config.toml
image_size = 64
crop_scale_min = 0.8
rotation_deg = 10
loss = "mse"
encoder_bias = "all"
encoder_qk_norm = true
encoder_patch_size = [8, 8]
decoder_width = 192
epochs = 7.5
final_lr_fraction = 0.05
Rows from block 5 of the encoder of a small masked image model, named by matrix and row number. Rows with one number belong to one neuron. Each number is 50 + 12 x the weight over its row's rms, rounded and kept within 0 to 99. All counts start at 0.
After each neuron's rows are labels from the 100 images, of 14976, where the neuron reaches its largest size: "place" is the part of the image that holds the peak. Only what is clearly more common there than usual is listed. The data: drawn small creatures on textured ground. In brackets: how many of the 100.
# gate: MLP gate (encoder.blocks.5.mlp.gate.weight, 416x160), inputs 80-159
# fc1: MLP up (encoder.blocks.5.mlp.fc1.weight, 416x160), inputs 80-159
# fc2: MLP down (encoder.blocks.5.mlp.fc2.weight, 160x416, transposed), outputs 80-159

gate.7:43 51 52 55 49 41 46 46 42 42 63 57 50 33 44 37 45 51 54 41 46 57 46 51 53 62 45 37 52 51 31 52 36 71 37 57 66 58 48 57 40 28 50 73 38 43 68 22 41 66 68 50 59 50 45 64 40 55 65 34 41 23 47 30 49 66 45 55 52 57 46 42 38 55 66 33 37 54 65 58
fc1.7:66 67 42 41 37 51 58 54 56 59 55 57 35 16 66 60 47 48 59 50 65 55 59 31 48 46 48 67 57 56 48 50 74 66 61 42 66 42 59 42 48 61 60 85 41 28 65 65 52 42 48 49 41 45 57 52 42 38 59 57 46 48 52 59 44 66 70 50 46 34 64 47 37 49 61 72 32 36 63 30
fc2.7:46 48 57 45 56 78 39 41 47 60 47 54 57 53 65 14 42 45 41 50 20 38 49 55 43 61 55 44 37 20 65 50 50 35 65 41 55 65 56 28 40 51 58 49 45 60 76 38 53 67 45 58 53 55 61 49 34 45 61 46 56 57 37 36 40 55 66 63 51 57 74 75 52 39 60 29 55 63 52 51
place: bottom centre (37)

gate.34:59 51 63 40 44 66 42 35 61 61 39 52 33 43 42 46 32 47 53 48 57 57 52 41 43 59 44 41 32 34 58 57 43 49 23 59 54 46 58 54 43 64 37 61 43 48 63 56 60 25 34 28 45 31 53 53 59 36 64 62 39 63 51 30 44 51 55 44 53 54 68 54 42 36 29 69 61 55 51 55
fc1.34:38 62 60 41 49 28 60 58 51 34 62 37 67 50 59 67 44 59 71 48 54 44 53 59 42 29 55 65 60 82 49 19 56 44 64 33 54 41 44 43 65 41 57 52 52 56 34 32 36 75 55 67 53 62 47 60 62 45 54 29 54 29 48 49 43 51 40 55 45 53 28 53 42 75 56 38 33 39 48 48
fc2.34:37 36 34 60 44 31 58 73 44 68 64 49 71 46 49 41 55 54 49 38 79 31 50 55 49 40 42 34 62 68 47 48 43 50 58 52 50 48 53 53 64 49 56 46 92 52 45 42 41 63 34 55 53 59 57 63 42 55 42 40 54 41 54 48 67 39 40 38 47 80 33 54 71 64 54 40 24 61 52 58
place: top centre (33)

gate.250:50 63 62 48 37 53 50 40 54 44 33 32 67 57 60 47 55 48 41 22 61 64 57 63 81 56 26 39 33 47 52 44 56 42 44 66 45 59 48 58 54 31 58 64 54 41 65 37 88 54 45 59 46 49 53 44 56 63 35 44 40 42 29 60 47 38 53 54 58 46 41 56 40 68 46 45 22 49 62 35
fc1.250:44 59 53 45 63 43 42 33 55 43 66 71 32 29 54 55 38 53 57 67 60 57 42 41 62 45 47 72 79 31 42 53 57 40 48 54 46 39 46 45 37 53 23 40 85 63 37 53 19 58 52 62 34 66 53 48 41 33 40 64 47 41 65 46 63 68 39 50 45 74 42 49 75 50 53 50 58 55 21 57
fc2.250:52 66 53 33 44 64 55 55 59 62 45 50 34 76 46 40 42 38 50 38 54 44 53 38 49 50 67 44 36 52 44 56 65 53 28 63 35 50 47 48 56 50 39 68 37 69 71 53 81 57 51 43 42 47 53 49 30 55 36 43 54 36 32 61 55 49 65 34 51 44 66 49 44 39 69 60 49 47 51 47
place: bottom right (42); bottom centre (29)

gate.57:31 66 63 61 67 57 47 65 63 46 45 37 73 42 60 63 66 45 52 40 44 64 48 73 54 49 38 56 62 41 57 36 40 38 44 21 59 50 51 60 65 42 61 50 49 67 68 20 59 62 59 60 50 59 51 53 42 40 52 52 60 38 40 38 54 50 44 60 42 38 27 49 53 60 57 75 27 45 38 50
fc1.57:73 49 47 73 56 56 45 51 65 75 76 51 45 46 56 35 41 49 36 35 33 50 45 64 42 57 35 50 48 47 58 52 60 52 37 20 37 52 51 44 39 39 44 55 55 43 50 44 40 49 29 57 62 59 45 47 61 49 68 50 52 63 44 63 50 61 44 53 58 59 53 50 36 55 53 54 42 66 34 59
fc2.57:49 33 45 32 49 30 54 28 40 48 36 62 48 44 44 50 36 59 70 40 68 43 26 37 19 30 47 50 39 79 69 61 46 56 62 63 57 44 35 37 39 59 29 59 48 55 49 52 69 66 51 54 60 66 49 48 67 44 58 41 54 40 58 55 51 41 54 45 64 47 61 51 26 46 39 55 49 54 75 67
place: bottom right (42)

gate.196:66 41 41 47 66 55 33 40 60 55 64 74 68 35 51 51 51 42 44 52 34 47 67 66 50 37 48 34 43 49 43 58 51 42 32 51 44 48 56 56 65 61 45 52 77 38 61 41 52 37 52 58 63 54 38 59 45 31 44 62 57 34 35 34 56 67 41 59 51 58 56 65 42 33 66 50 34 37 64 42
fc1.196:62 46 32 43 53 50 58 45 43 54 62 70 38 41 59 37 59 62 62 44 55 54 38 54 36 40 56 71 51 61 47 45 64 34 53 57 48 46 49 54 60 58 55 86 61 48 45 60 38 32 37 50 63 38 59 68 31 57 53 56 43 46 74 36 53 62 56 65 63 40 51 32 32 50 66 71 50 49 65 52
fc2.196:54 59 55 52 65 65 50 35 63 33 39 59 41 42 38 34 40 77 34 42 28 48 49 34 34 54 47 53 47 43 49 44 66 47 76 45 59 55 46 33 35 57 43 41 42 61 39 58 63 50 57 59 55 38 67 43 53 71 47 60 66 48 33 64 33 29 34 49 46 52 48 75 39 66 45 51 49 54 57 40
place: top centre (26)

gate.403:41 52 50 67 59 49 41 52 50 64 37 37 64 44 44 45 43 38 40 64 42 56 33 60 57 36 40 59 61 46 37 48 48 50 33 40 47 38 60 67 41 59 19 45 46 53 54 50 43 41 67 35 52 43 66 51 48 19 35 61 45 65 58 63 53 40 50 50 49 60 52 67 12 32 52 51 66 27 55 52
fc1.403:44 34 50 70 47 57 46 42 52 51 62 53 76 48 40 30 44 34 20 74 34 35 40 43 46 49 47 72 40 30 48 46 74 47 50 47 46 58 62 38 68 58 35 48 47 63 47 58 55 54 53 43 63 32 52 48 13 34 51 33 53 47 56 63 32 48 53 47 50 66 44 59 27 37 36 50 74 48 40 51
fc2.403:58 46 25 35 65 62 30 37 40 45 50 53 30 70 66 56 57 47 82 57 34 43 46 41 44 49 52 75 58 48 58 68 65 75 56 79 41 48 63 58 69 48 64 24 54 58 59 46 60 65 55 43 54 55 20 32 39 60 43 52 55 44 46 39 59 51 56 47 37 12 66 48 57 46 71 43 37 41 61 43
place: top centre (36)

gate.333:48 56 39 47 52 71 45 48 57 50 70 59 63 48 36 65 57 47 48 48 59 52 55 39 65 55 55 56 51 26 49 17 64 53 41 41 50 59 68 45 55 33 54 37 49 45 30 39 25 42 39 58 60 56 60 74 53 40 42 50 46 67 60 37 50 47 35 37 33 48 59 46 62 61 46 59 55 78 40 39
fc1.333:44 55 32 45 44 59 51 68 52 62 66 58 58 55 39 67 45 34 44 50 58 44 69 45 67 44 58 58 47 30 52 37 65 55 45 50 63 59 48 51 53 23 67 46 48 44 37 40 26 50 43 54 54 64 53 59 54 35 47 59 59 61 64 36 65 54 40 34 33 45 61 37 58 52 44 53 51 72 35 40
fc2.333:56 60 72 41 59 44 36 45 60 49 39 46 31 50 61 38 37 61 47 50 43 55 54 62 36 69 45 52 35 64 69 63 34 39 63 34 50 55 46 43 38 47 49 68 30 51 77 38 73 61 74 50 45 49 42 33 56 57 54 45 49 27 44 55 34 46 59 73 58 00 47 54 45 39 56 46 43 35 67 55
place: middle left (28)

gate.32:56 28 48 74 57 53 56 56 41 50 68 59 35 66 26 54 45 62 48 42 50 52 27 28 42 58 55 62 45 38 65 50 58 75 38 55 60 48 74 42 54 53 35 29 38 57 40 71 52 67 54 46 64 35 49 60 42 47 35 64 38 38 47 48 44 51 30 49 56 47 43 62 57 73 30 39 41 69 30 37
fc1.32:49 59 50 39 42 52 50 55 52 59 56 38 39 63 37 46 32 56 73 15 25 60 52 51 35 58 65 45 45 52 65 49 38 63 54 48 51 41 64 47 31 37 51 47 34 51 39 50 52 43 28 58 63 20 38 45 71 46 23 56 43 33 49 52 45 71 62 65 56 52 45 73 25 59 38 22 56 52 61 65
fc2.32:47 56 47 36 28 63 55 43 71 39 46 76 37 48 67 55 48 49 42 68 55 60 62 37 52 34 56 70 57 48 45 51 61 39 33 65 65 41 46 61 71 28 44 53 59 62 65 51 46 49 48 50 41 49 50 59 48 21 54 56 42 50 16 58 72 35 43 45 39 10 66 49 35 39 55 46 52 36 76 57
place: centre (37)

gate.388:39 43 57 32 47 64 58 44 52 48 68 64 69 27 47 38 47 65 95 52 44 42 37 35 33 60 46 88 53 56 50 40 61 73 18 73 44 46 48 42 44 35 60 47 56 50 53 46 51 58 84 57 65 55 53 43 60 48 52 27 55 45 61 37 60 55 45 42 51 49 37 55 38 51 38 43 50 55 47 59
fc1.388:42 35 59 33 32 64 56 38 60 53 46 62 65 57 61 46 48 80 28 60 33 29 40 38 50 21 51 38 56 38 47 42 34 45 49 60 31 58 59 44 54 40 55 54 26 50 69 52 51 48 57 57 52 51 67 39 42 71 65 45 58 70 40 45 45 44 62 35 43 45 65 51 53 68 54 69 37 62 67 37
fc2.388:65 54 38 50 61 23 60 59 53 54 66 47 54 70 43 47 55 44 55 54 27 48 45 76 28 41 65 61 59 64 67 56 69 58 34 52 59 45 47 40 69 41 52 62 41 38 51 53 56 45 35 50 41 50 54 60 37 58 62 30 64 54 52 45 56 42 35 70 58 43 42 36 43 40 31 46 53 69 64 34
place: middle left (28)

gate.405:56 44 45 61 72 57 49 30 45 31 58 39 66 33 60 25 54 64 58 72 45 53 62 45 49 61 56 59 60 32 44 35 57 62 65 36 46 59 63 33 43 47 58 46 54 49 39 52 38 73 44 62 71 53 84 46 46 37 48 43 68 52 67 56 30 33 41 38 51 40 68 32 73 47 61 49 60 61 28 44
fc1.405:50 33 56 65 61 52 49 59 42 37 62 47 45 73 41 47 79 44 50 64 31 62 53 46 50 45 43 46 48 53 66 23 48 72 63 31 55 62 68 63 54 45 35 28 55 67 46 35 52 54 51 38 45 44 54 53 50 44 35 50 69 48 39 68 53 39 42 57 51 33 44 31 70 71 48 55 58 71 46 51
fc2.405:48 31 52 41 55 39 58 45 68 65 52 60 45 29 45 62 55 54 64 48 34 58 43 51 44 27 49 55 62 57 52 35 45 33 71 46 56 53 42 61 56 43 40 52 63 35 45 58 33 43 53 55 41 50 56 49 43 73 45 35 28 57 59 48 48 58 30 59 44 34 33 43 42 52 51 41 43 50 46 65
place: centre (27)

gate.16:43 49 60 57 46 34 43 65 35 44 47 57 25 50 36 73 67 38 55 41 41 58 61 56 42 30 51 56 72 40 36 44 37 48 71 33 58 45 53 72 44 57 67 52 50 53 50 47 39 44 24 61 46 43 55 53 58 57 40 22 52 42 46 53 53 68 54 89 59 64 52 56 49 41 71 66 48 46 45 50
fc1.16:54 55 41 61 51 34 52 53 60 62 63 52 44 53 59 56 52 48 54 41 47 73 58 35 72 31 35 40 43 59 54 44 54 70 62 38 40 44 52 71 35 37 46 52 55 43 46 15 33 32 37 49 40 42 56 45 51 44 44 66 52 37 62 51 71 56 52 66 51 50 61 34 41 43 33 69 59 60 90 58
fc2.16:55 50 56 62 46 55 63 53 53 32 65 49 62 62 34 55 46 44 44 40 52 46 42 59 56 61 41 19 61 31 40 67 40 30 08 45 56 40 48 41 36 46 26 55 34 69 41 50 35 49 53 55 50 33 51 54 42 57 37 42 48 52 57 50 46 57 50 28 56 41 46 63 47 49 23 56 56 68 32 25
place: middle left (30); middle right (25)

gate.162:38 48 56 44 56 56 38 37 38 62 50 51 49 40 57 48 45 56 44 46 56 52 49 67 52 63 45 40 66 61 39 55 70 65 54 58 57 52 48 69 45 46 51 40 74 48 61 41 54 71 53 31 62 47 47 40 69 24 53 53 67 56 62 46 53 39 58 65 35 53 52 37 62 52 46 68 28 48 45 74
fc1.162:32 44 64 37 62 56 44 39 56 50 54 55 57 25 57 35 57 46 63 55 57 56 49 53 53 72 55 47 49 70 63 45 64 56 25 46 48 57 50 39 52 41 67 51 42 55 56 42 68 69 67 42 51 38 65 36 73 27 42 52 59 42 53 53 42 48 69 35 50 60 52 41 41 51 55 43 35 25 67 54
fc2.162:48 39 63 58 70 50 26 46 34 53 46 66 34 87 42 49 50 58 41 44 42 27 56 50 68 47 42 43 58 38 34 71 53 47 66 69 52 55 48 61 44 52 59 38 63 42 36 77 45 44 50 66 48 55 42 45 47 55 58 47 71 51 43 61 64 56 64 47 55 12 48 52 51 46 60 51 50 41 59 51
place: bottom left (37)

gate.164:52 29 45 49 50 57 68 38 38 54 56 61 45 60 31 56 57 67 42 58 40 20 71 36 58 61 56 64 29 33 41 79 29 48 57 51 51 54 41 41 51 51 53 56 62 45 43 55 36 54 32 70 52 37 47 42 51 69 53 57 43 34 49 42 30 65 52 59 56 51 29 54 30 38 62 54 58 40 57 55
fc1.164:63 68 43 51 55 54 45 60 83 37 27 57 57 55 81 66 41 31 49 39 64 72 56 32 47 48 69 31 54 57 54 51 36 38 46 52 41 42 35 40 55 53 33 48 59 38 71 75 64 45 53 23 59 68 29 60 50 60 44 60 38 70 42 47 52 37 41 39 39 54 40 56 48 40 57 31 38 40 77 44
fc2.164:58 33 44 45 60 56 50 39 40 42 44 54 57 42 47 54 52 41 67 46 48 57 60 41 60 56 62 61 61 35 45 47 47 65 62 43 41 53 48 65 61 58 49 17 44 31 16 42 48 62 73 62 48 40 65 52 61 51 40 67 22 53 79 47 39 41 47 47 39 89 51 47 50 39 51 54 65 44 38 65
place: middle left (26)

gate.270:37 49 64 48 64 38 52 42 56 33 61 43 79 50 45 52 45 56 70 49 63 54 73 39 33 50 57 77 54 62 53 39 73 68 66 57 55 48 54 34 52 58 52 44 44 33 44 68 47 59 57 52 58 47 80 65 67 24 46 61 47 60 50 33 23 35 34 41 56 47 52 49 54 65 31 39 44 60 46 43
fc1.270:46 53 56 48 55 30 50 56 69 38 36 48 73 33 38 68 50 31 51 52 79 39 59 56 45 46 56 49 51 38 61 54 49 52 77 44 57 51 46 56 35 45 42 61 52 32 50 59 74 51 39 18 58 51 45 57 51 52 45 58 44 62 33 36 34 46 69 45 55 65 38 56 59 56 51 67 31 17 58 59
fc2.270:43 78 53 65 56 39 50 69 46 45 52 33 70 41 48 36 45 63 50 44 38 63 56 22 51 57 35 73 51 45 64 48 75 53 49 48 52 56 53 69 56 41 70 45 49 55 44 56 72 62 72 51 61 47 56 55 56 38 58 72 60 38 40 50 76 44 61 48 49 16 37 39 56 57 41 42 39 61 23 54
place: middle right (28)

gate.343:65 16 49 54 50 37 59 54 51 61 41 64 49 59 50 49 59 44 61 43 50 48 31 52 46 66 44 39 31 72 35 58 44 55 35 37 58 70 32 47 46 43 36 48 35 62 37 54 73 59 44 46 57 56 64 57 57 48 55 56 39 52 57 56 39 52 48 56 69 49 63 65 51 54 31 55 36 46 36 46
fc1.343:53 58 47 51 35 59 44 44 58 36 68 47 65 40 41 25 52 64 42 51 38 68 71 57 43 29 49 48 56 47 31 13 56 44 56 72 56 60 60 51 67 43 54 55 75 53 63 51 24 48 61 52 30 63 41 52 51 28 39 39 64 36 43 51 40 58 45 55 31 44 66 46 47 63 30 46 54 75 50 61
fc2.343:64 42 29 48 71 63 54 34 61 46 50 59 46 39 33 60 82 34 43 50 59 62 55 30 39 52 53 45 40 47 45 43 54 46 37 47 46 43 64 48 49 50 56 36 39 63 39 60 38 47 57 69 46 51 64 46 73 46 17 62 46 67 73 55 36 40 23 40 45 94 55 45 34 44 52 41 63 53 65 43
place: bottom centre (34)

gate.118:39 46 49 42 48 39 64 64 44 71 47 44 71 47 40 55 59 47 51 55 58 50 49 56 63 53 50 28 61 40 63 60 56 46 61 48 65 38 40 48 35 77 38 54 50 37 45 49 49 66 53 54 70 69 71 55 37 33 29 47 57 59 50 60 27 39 68 32 74 53 66 45 51 67 50 53 47 62 17 51
fc1.118:40 43 62 53 52 39 67 70 48 59 58 49 56 48 27 53 79 50 45 57 53 58 55 36 63 53 47 28 47 49 63 50 51 45 58 42 78 52 39 50 39 73 38 54 52 62 41 47 62 54 51 47 64 65 77 52 43 29 34 51 71 43 45 75 35 40 63 43 82 48 58 42 49 70 35 58 41 63 15 53
fc2.118:65 54 59 60 52 48 34 41 58 22 57 58 34 57 62 49 41 50 50 65 50 49 64 49 50 42 49 52 59 46 52 48 37 53 30 56 43 54 56 53 54 51 54 38 41 58 55 60 45 63 62 16 44 44 25 55 50 57 55 59 40 44 31 45 74 54 47 52 41 00 46 42 58 28 69 77 34 35 53 57
place: top centre (30); middle right (25)

gate.17:55 50 55 38 48 38 55 56 33 49 68 61 35 48 27 48 48 44 42 57 62 57 34 55 52 55 58 57 33 56 35 61 45 66 41 26 72 47 51 50 27 38 28 62 61 58 56 39 20 62 44 58 45 62 62 61 38 32 41 52 69 39 65 50 45 62 40 58 56 49 69 41 37 33 58 41 63 44 42 57
fc1.17:72 46 54 50 60 50 35 69 50 41 50 61 50 44 68 48 34 57 45 35 42 40 51 57 62 58 21 10 69 63 62 58 50 48 52 48 44 46 50 44 54 55 50 31 34 48 47 51 55 30 64 40 50 46 30 34 52 61 63 47 45 45 46 53 58 68 48 43 54 48 43 58 60 52 56 57 27 58 48 41
fc2.17:65 54 40 40 46 53 44 40 28 40 58 56 40 63 39 43 53 63 57 53 55 59 53 33 58 34 43 73 46 69 45 49 44 68 37 25 45 49 55 75 49 53 49 30 54 65 37 33 47 56 64 60 54 62 49 60 66 41 50 59 40 31 69 49 75 46 42 44 59 83 64 42 34 44 42 33 51 46 35 64
place: centre (33)

gate.359:49 85 47 22 51 58 39 30 44 52 44 37 33 68 44 67 49 38 64 42 31 21 53 76 43 53 54 58 32 35 50 38 53 49 56 44 25 56 57 48 30 47 68 60 39 50 54 56 60 42 38 54 70 48 39 64 44 61 49 49 49 73 31 54 58 64 90 68 54 52 65 49 38 40 56 42 61 65 47 41
fc1.359:76 49 50 46 59 63 52 61 40 46 54 58 52 43 38 56 49 51 54 20 59 67 42 40 44 57 56 25 44 70 52 51 66 48 61 42 67 41 56 66 41 48 41 42 48 61 22 49 47 38 52 57 41 49 50 55 56 59 37 66 40 51 58 47 52 40 53 41 49 51 70 49 14 41 54 41 36 47 67 42
fc2.359:51 26 58 62 46 41 48 62 61 40 66 23 43 49 66 54 49 45 62 41 59 50 43 30 48 51 51 27 61 65 41 41 43 44 30 20 70 46 40 63 50 35 33 45 60 60 44 55 20 33 41 63 54 61 66 75 37 48 27 68 58 37 49 50 53 58 30 41 50 57 54 65 28 55 39 50 49 45 42 33
place: middle right (26)

gate.293:67 63 55 73 56 53 60 68 47 49 44 38 29 55 49 49 39 68 57 67 63 56 43 33 65 56 46 46 54 65 52 42 37 57 65 42 69 47 52 57 20 62 39 35 55 48 35 58 71 31 47 18 38 36 43 55 44 65 60 54 27 56 44 57 50 49 48 44 36 56 53 55 37 68 40 61 31 40 51 43
fc1.293:64 62 54 51 61 51 57 52 50 34 41 47 41 40 47 50 34 36 41 53 48 36 53 46 39 45 66 35 55 47 56 42 61 42 61 49 57 44 54 51 59 50 37 34 40 65 45 44 49 69 72 54 58 70 64 51 38 59 44 41 59 58 24 52 34 17 30 37 46 41 72 61 60 62 45 60 41 71 40 67
fc2.293:35 32 30 44 51 71 49 42 64 66 37 53 44 48 39 53 47 28 47 49 46 50 53 53 48 60 59 66 45 37 52 31 53 51 42 83 41 54 57 65 81 57 81 34 32 49 33 53 55 56 37 43 39 46 43 32 51 74 60 47 67 65 35 51 29 51 66 46 56 36 64 32 61 67 59 45 57 61 44 58
place: bottom centre (39)

gate.134:49 43 42 59 38 67 61 66 27 46 33 24 53 61 60 44 59 51 57 47 59 59 67 67 58 54 46 67 64 53 50 46 41 63 50 52 47 59 42 53 60 40 75 56 46 42 50 51 50 66 37 44 61 53 28 55 66 55 74 49 51 62 36 42 28 40 53 27 60 46 46 40 50 79 60 51 31 50 50 37
fc1.134:59 51 60 39 51 32 69 66 37 52 43 38 20 43 64 28 56 55 63 27 46 51 58 31 45 41 56 27 45 60 49 67 30 51 49 62 41 58 53 41 63 48 47 45 24 63 42 52 55 61 57 91 65 62 50 61 48 58 38 49 58 27 50 53 36 44 34 56 40 49 63 50 53 48 40 32 47 38 43 40
fc2.134:58 36 46 54 39 64 52 51 50 49 49 80 71 61 62 52 58 38 36 58 36 34 44 60 53 54 51 56 43 31 44 53 58 51 43 67 51 60 64 58 67 53 55 19 49 41 45 40 39 49 47 41 65 48 25 60 62 52 34 56 28 55 57 36 55 48 39 53 63 70 40 33 49 52 50 51 52 49 50 64
place: middle left (31)

gate.280:56 31 71 53 41 55 37 61 25 53 53 61 54 74 55 38 53 66 68 69 42 64 35 74 49 55 50 54 52 54 45 59 28 60 54 37 44 63 38 49 66 47 25 42 50 37 53 21 68 51 64 48 49 49 31 49 45 50 57 52 53 36 47 49 27 44 43 43 43 54 52 45 58 43 32 63 61 54 41 41
fc1.280:37 62 52 42 67 54 36 51 33 42 41 44 49 43 64 37 45 60 68 71 48 64 65 64 40 83 39 60 43 63 64 49 34 56 55 52 49 44 64 47 58 59 56 45 44 31 59 36 55 55 64 54 56 37 39 52 61 48 53 65 40 38 56 29 45 39 50 34 44 55 58 38 59 62 62 48 30 38 49 33
fc2.280:42 45 56 61 43 31 39 42 56 55 55 51 55 46 52 89 57 33 40 49 49 32 71 47 70 43 47 46 43 49 46 61 41 54 66 51 48 42 33 42 44 47 57 57 66 49 63 66 32 48 31 65 45 62 62 50 49 54 50 58 42 56 45 49 82 65 59 55 58 15 40 53 46 26 42 48 43 49 66 42
place: bottom centre (46); centre (25)

gate.236:60 53 67 48 75 56 30 49 37 55 54 34 36 55 48 44 51 72 75 62 50 45 51 48 40 62 51 29 40 31 49 42 68 68 43 57 45 61 61 49 42 56 45 69 45 48 48 57 57 57 39 90 31 47 59 38 53 29 43 44 60 42 64 30 49 77 45 69 36 60 49 56 48 62 53 38 53 43 49 31
fc1.236:61 50 32 58 54 50 52 60 66 69 44 33 53 27 62 32 61 32 59 48 41 57 56 27 41 67 69 59 53 37 56 57 35 41 22 39 54 58 42 47 51 39 62 55 74 53 47 69 44 41 53 62 55 51 74 54 56 43 52 69 60 58 60 44 52 36 50 40 52 50 68 47 14 35 54 67 46 39 58 37
fc2.236:52 67 59 56 63 62 17 52 46 44 45 40 36 67 64 27 46 46 41 53 41 58 27 44 51 52 44 39 35 31 60 44 61 47 58 40 42 83 50 22 38 56 34 51 47 71 50 52 57 67 28 53 47 57 54 52 46 43 63 29 80 41 38 72 59 55 38 66 47 41 49 43 66 46 37 47 63 55 44 49
place: centre (44)

gate.285:64 39 32 33 55 51 59 34 41 52 52 65 33 56 21 60 50 71 57 48 64 55 42 44 52 48 52 45 53 58 67 49 38 51 47 42 50 46 52 52 26 49 50 49 31 35 35 50 50 54 49 55 53 37 56 39 77 47 51 66 38 70 47 44 21 48 54 56 48 46 65 42 53 62 29 52 31 66 63 53
fc1.285:76 59 52 43 53 24 48 42 43 42 55 52 54 49 29 63 41 53 61 45 48 61 39 75 67 41 53 39 26 52 58 48 64 46 67 53 62 40 45 53 34 39 52 53 40 30 45 48 41 56 57 13 58 47 52 65 66 65 51 60 44 64 58 56 50 61 35 63 41 48 51 46 45 48 46 24 37 49 57 43
fc2.285:39 56 68 63 29 48 68 65 60 49 56 48 53 46 50 48 42 62 49 45 45 45 38 60 71 60 38 29 40 56 35 52 58 32 50 31 61 47 46 60 38 29 33 65 51 42 42 40 53 23 44 57 36 60 57 47 52 42 67 43 54 36 55 68 69 54 43 57 49 07 39 50 37 45 27 47 61 38 40 45
place: middle right (31)

gate.227:40 50 65 41 47 50 44 60 47 74 45 48 75 52 52 68 36 33 54 49 78 42 42 21 41 57 65 76 40 59 55 69 55 48 34 56 59 56 51 60 43 52 61 50 65 50 56 58 55 50 71 53 35 83 63 58 60 21 56 64 52 67 47 35 59 26 53 28 33 39 65 53 42 43 50 44 40 35 41 54
fc1.227:35 61 46 58 65 33 55 45 61 28 46 44 46 28 46 47 44 68 42 33 31 70 65 50 49 39 41 38 66 59 60 08 67 68 76 56 59 53 47 52 63 50 56 38 14 63 34 57 55 56 31 28 44 28 36 57 57 57 58 51 51 40 47 59 44 55 44 71 73 52 43 37 31 65 58 59 51 41 58 50
fc2.227:28 69 25 41 65 51 55 53 46 49 37 42 46 57 64 46 49 52 54 54 58 41 60 31 63 37 39 73 53 21 60 49 69 38 33 77 39 64 52 83 68 39 71 34 55 60 48 58 62 60 60 48 51 54 52 41 64 45 36 74 46 45 37 68 85 58 66 39 48 59 46 44 75 47 58 39 32 42 53 70
place: centre (36)

gate.185:48 58 56 38 55 41 57 73 65 48 57 39 53 48 49 51 55 46 35 75 41 57 72 51 29 30 57 82 52 26 52 53 43 57 46 69 52 60 63 45 47 64 80 55 38 45 64 60 63 35 59 52 39 46 52 58 41 59 54 50 50 29 52 46 49 44 52 55 77 29 67 36 66 42 81 63 54 46 58 33
fc1.185:49 31 49 48 52 49 36 55 44 52 50 49 58 70 56 61 43 62 28 42 49 32 44 52 68 59 44 37 53 93 45 63 45 47 64 37 55 47 24 68 62 34 35 45 52 57 50 39 53 68 38 46 52 47 43 49 43 38 52 44 53 64 35 45 59 39 41 39 45 57 62 45 28 54 27 63 31 59 60 46
fc2.185:50 55 28 21 46 44 63 45 46 61 41 45 65 60 50 54 54 39 60 55 66 47 39 60 53 30 53 35 36 30 61 56 53 41 40 68 58 49 38 57 46 60 42 66 35 37 54 52 46 56 29 50 63 50 46 49 43 48 34 48 57 60 57 50 38 43 28 64 55 85 37 38 69 36 56 51 37 64 48 54
place: middle right (41); bottom right (35)

gate.101:49 43 41 22 47 48 52 53 52 56 66 43 43 20 53 66 60 58 66 68 51 62 68 55 46 64 64 56 71 43 69 50 33 39 60 61 52 48 37 46 48 42 59 33 50 39 49 45 44 66 31 40 56 60 40 41 44 55 42 62 38 59 55 24 39 59 54 35 35 60 58 21 57 65 52 37 32 34 41 48
fc1.101:42 45 55 18 51 46 49 41 57 53 52 61 37 39 39 71 49 63 67 46 37 52 51 52 12 52 75 51 56 45 52 55 38 37 53 58 55 42 34 52 39 47 50 46 58 59 39 48 61 55 46 46 58 58 33 49 44 58 57 51 47 60 49 10 49 63 59 41 43 64 46 30 62 46 35 47 38 39 54 53
fc2.101:50 34 45 61 56 56 24 44 55 39 37 60 56 77 69 39 56 58 47 45 58 39 49 64 55 52 47 42 42 53 37 68 62 82 31 52 44 52 56 59 59 49 46 52 63 48 63 59 54 30 36 45 51 29 44 37 60 62 53 63 53 39 40 55 58 47 38 48 64 01 35 68 56 42 36 58 54 57 69 42
place: bottom left (33)